Weights of a small image classifier: arch squeezenet.
Rows from block 3 of a small image classifier, named by matrix and row number. Each number is 128 + 32 x the weight over its row's rms, rounded and kept within 0 to 255. All counts start at 0. Numbers have three digits each.
After each channel's rows are labels from the 100 images, of 14976, where the channel reaches its highest value: "top examples" is what is common among them. Only what is clearly more common there than usual is listed. The data: single printed letters, digits and signs in grey, bent and noisy. In brackets: how many of the 100.
# sq0: squeeze pointwise conv (model.blocks.3.sq.0.weight, 68x272x1x1), inputs 182-271

sq0.33:137152066104063148140117131107080066071142143109155095098123093136111082073088122112135178133085135089105044154073099140142105082113160056068130149083151133174096115094084095094111144125107075093166103092099146072105099148100138129051101172126157180163161165138118165158
top examples: dark on light (91)

sq0.47:138152163160189169156094185113152090171151119210154180208154078142090158063091112189083143159134182185157176151203193144140107189176122173152153177177180158165211182157163159180139144189102156196108171200180194117162176114175184163176154134117111148160175169158107153149
top examples: dark on light (67)

sq0.9:139096156118164072081093072116058106142127189104126057139108130159093138133194182109137121104145095060072164123098096139127141173130110169166115069159105128121112137132158154139187119113071127067155098060083025130110066117068047113137127099122115090112067117129126104105
top examples: dark on light (71)

sq0.26:125139077082097112134182156185108194087129176089128146107157209193186092181140179094134113088076099107142091088113106099129141102084062085085113186080159089110077167064078068101159120132181080130096130141134164105153144121096121082083104102079095165189143102144144134113
top examples: bold (80)

sq0.14:138128127115124120139223140183140237117127183126117142137127255108214129240228166120122126122124128155124133130107122133126145143128120133127107114119104131129123125130128128128189125097252144130142132122127118163110131143119113124116135137136146130119143136104174132121
top examples: bold (87)

sq0.54:154181082105095202210128194063162163095132087142132205100139109033167128119093099144080116132074163161152061143155127056072053101115075065087102177130155122143134106109098106126076133145115079162068105151164205112167164073111204135096103137083084187166200133129188168141
top examples: digit (35)

sq0.49:140114131122095115110153111146047142117108166086118066132103141069119109127124167096129112118150101073069159111104109167135115131140163181168109091098111119131121101117120117123122097114169148079122145105112115147112098149109086148122125104156164103112097116114103086107
top examples: dark on light (74)

sq0.24:137147174190158164191166186106151130130153084220165212156168087077123171095073073215075165174157163216131169147120154145119088145145152132140100122151144187174183107165172147145084178074129168124134092109101132111164156153193172185149154151167154159143179172141093165170
top examples: bold (78)

sq0.59:135128112138127154114132120112097130117109112091087090098116146095096101150122114083129078101107116086105100092135100070085134095089086120080088114131128084084101114106111106117099080123203095112108119100120125105115092083073145104100085102089096115119119094118059107094
top examples: dark on light (67); small letter (62)

sq0.60:078088106136116116142093163122191119129096058181069178132106079121117087062099057169152066137102096208193127110083121121106040124123159122120089143103101065078150100123100112111054056116143130151110101149094177052087198155169129132133171118127108126089157087082085092132
top examples: serif (87)

sq0.10:177109123117122100114098112170164072122136118108114127189144076214090099090080117115248144083090113176165132100125109106170146164099128141128159157105144088097134160097126112119117099177101117161151159164151132128134129112129105134105131110096125147132099103151071105090
top examples: serif (88); bold (80)

sq0.20:110126126100111118126135117192095156115117105091148099133104141156122123144150120124140135123149092067120114128094102152188128134128202113148092115130107154149103100141128116120145163126191145113187139115114099118106101146136094110139117131153189125124120136124086143134
top examples: dark on light (89)

sq0.3:071080091096088061066109090092107106104071065132072105113089090099130062064088058155155092145103109107110111097090106199172089110162182115121077074088087068083143064090075099102126071099120127108212136091109096056097094195127088122094192076144203074083079053063118081084
top examples: bold (78)

sq0.28:100088107112137118095082087154105018134079093097084096132105143169047073138084096115216070114101117083101130092111083133169138146122131130119106109111107084090101094106102085067098097129119114119139181115090121084093096123132125160095138104115124117108110096076017107095
top examples: serif (100)

sq0.63:078076087072095091094118091116067111081058097094083117083102121091119075124127077056110069091084087044085080061085043109094098080063078089076044104094075072094051101065083069055123086115116080095105097102113104095069085106088105111067049078110093080076097090062072084077
top examples: capital (65)

sq0.22:113117141152137058080173102094117155149103091130088089110105144062182097127121090125113102123152098157128151102114131160130114137123141167168124097123072094086128139111127135160126091101137149125180125106117078109090125181119088169135177100171161072095091094105217093101
top examples: the character x (25)

sq0.32:094115069110052127136109110110089104080108091113137101069129085126125090072085097102174130138097143081128095143086112131143114092120117116118122150081129098144109106094068095112094115117093085118124143148121113083111134152119131132081129162130143149130135134107120134152
top examples: serif (97); capital (63)

sq0.45:086123125142112159167150168093144112152139117148163133135159106096162156091114104162095154178172123136133073196077149183153000146161177138148133146144144152167145119180158140145113162099086151129181106109109152097151147202168136115149143205187213179160193191141168152208
top examples: bold (75); dark on light (67)